config = dict(
    text_encoder_inner_norm=False,
    orthogonalizer='polar_express',
    weight_decay=0.01,
)
Rows from block 2 of the image encoder of a small contrastive image-text model, named by matrix and row number. Rows with one number belong to one neuron. Each number is 128 + 24 x the weight over its row's rms, rounded and kept within 0 to 255. All counts start at 0. Numbers have three digits each.
Before each neuron's rows are labels from the 100 images, of 14848, where the neuron reaches its largest size: "responds to" is what is common among them. Only what is clearly more common there than usual is listed. The data: rendered roads seen from a driver's seat, with toy cars, trees and houses.
# gate: MLP gate (encoder.blocks.2.mlp.gate.weight, 512x192), inputs 0-191
# fc1: MLP up (encoder.blocks.2.mlp.fc1.weight, 512x192), inputs 0-191
# fc2: MLP down (encoder.blocks.2.mlp.fc2.weight, 192x512, transposed), outputs 0-191

responds to: tree
gate.492:127119114151122148114121113112174081145124124141133168144126099108096149134166157090124112144078154147126119075154111134186160144130134158169131129174113139143157127131179101126129118127100121158140106095107155101101114092106114111110140106157086109136128173126150124173129141104142112123130098099192122114118159077126120128113120122144180136121157137136147107112139109123097163144104145120135143105106108120137123117138129134102129138126147180130115125164114130118165109153165093134115148146120102102176134138140120187111112144084067165148150110130100137101145081105108127108
fc1.492:137140144079140096153121147143113181123126121127136081097117152161158096118101111163129125137149112103116141160112149121098122104131151147100110133095133132108103128154084169134137117130131130078115153141142102133151159159136129119147095144078188119138112100138109155082116124147090107132095154168078108120140107165137145116142135149113113132113102103120139134161121144138160119120157161119113118149134161147107127143096123133139109140100111069135129110105152152154093175101100137110142127115133164144085124133102140087127127102174182074121132115102159134128117181180138145160
fc2.492:103116154151142111149166142165123105137114124116110102104145123170138146144130153099139138115181100114115150096091142154129112099131131123106128104111060122145107108127141123072168089164142132072159133173161121090181100138137149105125123146135141129124083111142087140162100174145118110160119102107119119132128109132148137104165184145115145117156097138101158152108115140102097103103133082126169127140171113161164147091139127128137153153108120133160112171128153104105151126102110132144142095085105149114144159132129095102132108123116101139151111122138158135122104108178130108130

responds to: bends right
gate.136:134093126143138123145139096110132103121086134112172155155142129163115113129095078125090123124138156116168141148112161131091130129127182088104125145101123114143109124152171144091134137169167073134114114132117087116125141146134103123099149133149154120110165104136110155111118059166091087135165082137105111113127123143108121125132169117090120126159146118155147104100125109144140155165151107097137141141132144108141130183103116113161095112174129156096163118138117138121126164147096119157164134130132166126149129115130131138115146094105149123066072151108117160138158130154118106128
fc1.136:134088129163112096099149125120185158065110157146123114123147117109166137119094111133111144110150136127141117105095145133167102061135096117148135148107100094122117113144150079091126140102141105115141156132130093122137154129127145137149117160133102071133104125150087109152093126162096117094103131113109141125165132111123156149147134128109185162121130106099155126109107156157145101180137108110111148129140151133119170168098113133127179162131150109185104108132136132157135082145144151120118167110121126122134110101118086135117110129113152139142139153065124145154130130181127141132
fc2.136:161104148159123134108134106174172130146110135107138147096189147130123115112094107162099145138139152104193167123096121147107113102110145126118122137108128113112150146154128084150103125155173127110163089164115154092135065143147113107110103128153111165141141141155128119128099114146150148122100110137083126141101121188132168113097126165141098138103161132151090124115130114160140135169146135106112122110138078113132111149119120090121105159109115117128129127143077132115152127092122167110132161119138128141121088123121145115088152124104105105135153142064149159124115147178113107158

responds to: bends right
gate.214:117161105090109141089149088147144138086108159189149104128141143153138077134156106152132115130107136134167115053118125100132114104158107114084149120149141157120113115148098160138113106117119128134081123163133115113093114168131115122117132122130094124182087167145115083116098106113148161107092100139142151129110189127100098084107108143153144147153171098170161134109120120152137114139152146148121148124099153071150109133122139128107131124138125118139115136121140126125148070192143178123157133126125156100150137147134137114120113154124134165097131152130136125138132102121110156138
fc1.214:115092161170129102161126148131130127143167127108092126130104117108142149120093152076088171137138128134107131178119145158088155134132121139157081157127131104141153116111165126125142129189117111131180110097106134138135141113130139117106174159108138146093150111103106136123139172158117086148167106160127118159144091132119146171125158071107121143114100158094086118139152109114146141129105136112117165119134127120100136131123127128135136157097144136109141159105110097123129199104122093139106149127094091114094128140108125129119093120181127100150114137116088121135135147103163130071
fc2.214:134161128160169148115133126096100102151151132153139144104154128138115136115105144134124139152114116152124124138156103147117107170109124122078084113118150152135080122091129144124118102085187127109174136133141158120104107148137123096076150106159103107129150162127086122108166146140137131098149069089120126153158142137117132164121113139130147099140160127115155194131150140131117084163099108159121139152122113138108099127153166149087094102138118118128143144098125175116095136129119063107104113111156112160132109110124101138131078129131106169120110122128137136146201130125144128099

responds to: bends right
gate.88:142176106148095162147079162111111124102073162125112111075085106145161125132127144141109087138125083098093099121102142153127120140167111131116108154169146101149105172088121104127114165123158119094095105143140162130141125126110138152102137149145109089124155117133155115124175103151115096114149145173102110133160157122092093114151125110105069154183154139156140098101157178144122162131137106170132135130101173126140134145135135139107117153096144132125150109160172113104120117098123134134102087112120120126162101156111142140125108118113092139139154138126108147140131107129151134141
fc1.88:127099081113105139109121139155131126135150127170147139153151113143130122125164110096141095120128147112096174134117115111137111077197069121127125129146123139126080112147123135106115169102152113106127126123091137088165110150157116145115082148136117133107191137158151109085159153128116131136072158147112133077097155142103103130138122102143132137148134117118150125128118128146131191136160154144101113120145161109155186121120094131149099182120117141110100111112126139142088152126141138150142152141126118114106188138143168094115114143109153116100105109130155113128160129133069142121
fc2.88:159140142120131159136097182119127135133132141090131134108125173165162120165129168143140151160116160084131146117088122140115119094084099149158133160091187144134122127137125097124125131101138157086116119112086144138150140117163148131102132144121106120155107168123184100133102098101072115115097140119148091110101089180132114134145122124136102113121114086099151157137123110152138152141080094134170118157139120126138122111160140130122101136100163103151120142136121098145126148103085177156141143155111092133148125124095164112112120135140139105103149098084114150140124190141102119124

responds to: truck
gate.55:149187152122080138128079134134059144153138169143142122124124113127127158130150135137149130093146152136134137127148114107125135104126162104138106101120123133141134127113116088146132140099100161129135146115072153170135134130118103160151134143185160182155094147136106117106117154147113132139094129143134132163125165162125087126111139102137144088159147096121094096162110114114126114146129154123114074124135125178105117111117100132064110162159117134145151121148159134134159108133115108111153080122135142107113154092129120132133082095132149112118116183098163080152120115162112113092
fc1.55:162134129109171113113127112119132138113115121131147083151114140148126098133136143109106127181060141112095176127144156090136129138149138120146146122115139147129168137114133132114112074150172119092117097149128122134081148150119147156139193130148087133111142042097097135119127165097140091100121130118096108122102090130100108132131123117135147175152129132126121136161144106087123144099119138138116126150136145134149149145093177170132164108146150106105131132141103125129132185116113111157095098104134189128114121139118129139140147084159122150130160183130117152110142115096130119155
fc2.55:177081100166121129148074135121075115143147129191155154147146121114114114100152130149118127117116096142135152126116140105144120158142175118136113120120123128138157088136154119115131117178131118144105118097104109163162142147153137122146173123137143111132119105076154118146129124136112053111182110137124113121134095095165128088133112099122126149168081169127140092088125151124136142122094103146114111101138136156127126146125165121117188117109116125121133138110088141095133163158153103119130117104131164163130113126082116134123139138147112131140128182122119084136094113141065144130

responds to: bends right
gate.210:147106143128091114129149156097157127110107126133153102164149121117107120134095099140171128115134146156154147167119123101101088112166162142097112123118099115153120110135140067160122125146133131146144169149110114111152117091097130164126142149163095075116102155120084074086148136139164130133138125106089140107161158116115123157139106126086166123112138162136119134135082135153145132147170121112133183130097123131109132140087104106117133177166117139138115103117127143093122164128154132088124183145097147129137152104137154146081125116159127113122127140158129181106125120171104122083
fc1.210:155147120137091117115091157131174129161086107145160132095153136169103152140082076113101165149127152155166131102151155115105102131119160140090102142120132115134129115121174117133157135119126121119140115100103092138107157106114115157148133110135123114121154139118084086124103107122159181152120071102143161103116093144093174109135148110132110091140131183136146155167084127141162135131132157119160157140156118094139114125113100095131142123174125116086123141111121147120107125096164097077154151137136143110121151099132147139118126127179145100109134119169104111161112105155122109118
fc2.210:144100144131104119142090079098128182151113094105133097128150124154123134138114122165113124106132161115171104120145118134143135148123147126155156120071136110148106127189131170153117079103134138122135136115119153118147129138090106136138147153218154110102109145109100120154117138120159112145105144111089125122084131141111127101146108118122101131144124130113099122120124122117155115140171166136098102090107095148112162164107125121124134149141082114143187106105105145114108122117125139101203158143169118138089111101107138141130108157185136142139108155116135135134159101152082122129

responds to: truck
gate.404:133133080138057091107130130122149134099156119162070122148170134145146193181094091154135152111157125113164120121125129162154127151114123165159125078123122108109099135166082146137158100108147112139093116111144117142137136147132143125162136135105103125146167145142140130155133122098066157152109142155091106152115131122162113171161137105132121128131155121112147129137101112112132112112126153126133148122131139151166142107173134131128127179141069103129140162092133109127094109137146129111137104127154119128108091109122132119123125156136092119155136109084112097124105089146105116193
fc1.404:107156110123066103113148131105167130100126114172076077150171113157144165171111113098151119112148129120145146128141125141145128162132140152165096079126117119097120112166117181124134113113148131129106144115128106144111116127116125135150120135105111121159183158112138127135120129110077183173089131206119092152102109087154124156145115123122119111147144131130131129147138133135124116133153141127163130109142120147154128133147090130127124166140093082141130152077156082135105112113138132131156109110111121126105116113113127134127120157130095106179110099122124099144123076168107115184
fc2.404:169075103126132117120128129136114081121144123155101131166157141131154135150149143134151137123138162119090145128107133097148093123117114136110155119161118158133102187131099175107148107095115085119132141118119150131130135125116121119152155129125067095144141152094127107165104127072108121142097090171070127144102146149132143165133137139148109144133142147174116092138132104114102111148145145120152137130118151108122125139121123153124131228135118125099157155131128113150104143093147127122140131187091123130109093153163111110114097159121108110138093117138113136113127074184100112146

responds to: truck
gate.408:114143154117122193140127113137158145153120089099088124098137125175182137163094152112147127119141118140131147143119149124111174122113126143151125118114108079175109105132100147135110153136155113132106143152140158123123103085112151118152109154138094149134117115134150149152128129131100146132079088122082108107103143102120185088104152087183112119156103103139155158163108148139109130146130111104121151139154116136137130141149082161091121113142115083127142152067147141116110105085142142142136125106079134173112171134156102129102170162129107113142108114117113126153176121140137122111
fc1.408:104091132157105101119148139098136128100152155114051117119150146119116189122098123122139121148122087117175160126113137163129100108106137130153142090126105159131096123154146121112160084178137122119148146098104126104176096115111150109108149152125125117103123136180138124165120106131064139078135134105111134133147133125145122140132155094156117121092145114118135106131133115122113126138127123109137166195113144128088166096112080108126140168116111151097136142116154152151115142184150137119132194161117147148107117108152118123156169131170121136115162127143145115105128091124098144136
fc2.408:138091131138135116151125154117120107119124123140127151099119136132134149129118177122132123141151086143117158094152124072187159155100138133095106096076106146090134119155076139105147095119170147123198131125128100124122096143117118140147159119157145100120163105126143146111157147091142117118116133096106096148136160104140139112119124118101177111134112104145131122118150056122118093130142129133122117136160162115113135137123129114105114160104161105143101120089121122127151147127139122111117163161100128127119055154160076197132166173150161150134156156134113137114117099137141144112

responds to: bends right
gate.349:145140135120135105147137123104127154115083119094148126112118138115134101125164110154100100114083150135160168152161122158104122104156149122202117094113093127128132099160130083088106104157116155072134155163126116146121112105144161118077102143125105095108141170101143117153120106135139153144103117149146116112131106171108101102174178159140117128146095127124139174148149162133145143110135130121174117121138101107107152139096158134140183154180132109164115101112121127145155109094137139100146125111137171139110107137101136121145128101078130080115074121155129125135151141131138126123
fc1.349:108116113143118169120117107143161102124176129151079145142136113144124156146116143143143129127185126130083076116102127097159129142113104130050140146129161144143118167103107164155119144077146109187109108097096130130133139139125101123168128134119134123121106100142113116130134165114095131097131127094132127170110134100144142147084100099125167123106171121153115107132108103106115109142114136160089153145116167155157100102190115123128107098105132127098114174140114113116117129182113107155113123103125094106148174130152119121100126154189127163136137137110129135112094138162134135142
fc2.349:117088168130157151110188109105133097151167146112070148165085139147096114135105143110136088128094124115111103105137157140139138096105077100095140136159127143101155115143083161133176116178133127127131106148099126121118145133174092118159157147091103128127141105101120150147142136109064140131106180142164135129132142103156100158094113149128122159144165140119129156093130125144131131125141128128154092122151161144127075127157119100136094126136145144152140121158132098115119152140143089145110134105136140120147121125156135084149134149110133128136157090115114141157163111119110101061

responds to: bends right
gate.180:146155090126165127119125126107104137123121145083162105097132126137110135127145131114154107133147158157122138127185211151088138118138175155161116157123127127091141089125123119102108086124136095090137129150103109114116126132122144153141146108135132174138148133222167130142115091147151149151123107167126095110125102164115155125123133093085135165137133150151125112135079145121167115139121125075160147129099092116111106077092123138110140111164121151119119116158146118101119114145163125110142120115106143112139115129156112126075159154094166100129114138118111145121110088138126155121
fc1.180:140093170071149171091133168102173152128107128147124135117114093126122142139136105135129113125131173128156179177156140126108145138138154161152131081102111127145153095086142100098118108136118171086124124124144142127122112153143095135091144125167102095101119145118139103106168128099102118135137108136068128166156132109093125136178126124086075123108112158152077131171126165141101140147107127132152113183144159108104136158107136128110128167122118147107135129114078154109130160125118106118129140136099145129126099128126146116144119141121124153093113102136105161139138153176101153110
fc2.180:140137154124133153100061181111160116125129098098089140117151125120118111147147109140130120139157165108093114063130099159137136125150148142089148103083122097126111133147130108109116155129146118127138160154128162139110123103120143098151107133165130122117124148130089099144123147118142130162139144118103145131163119148100164103130129166082122080125124167138163142160159136143149135124148116132084122134110081125101163168127147133140118140113083079152074131084105172137124094125156144088107114167140099136113111133101146145079121132120124156152166129159160084127134119077142136151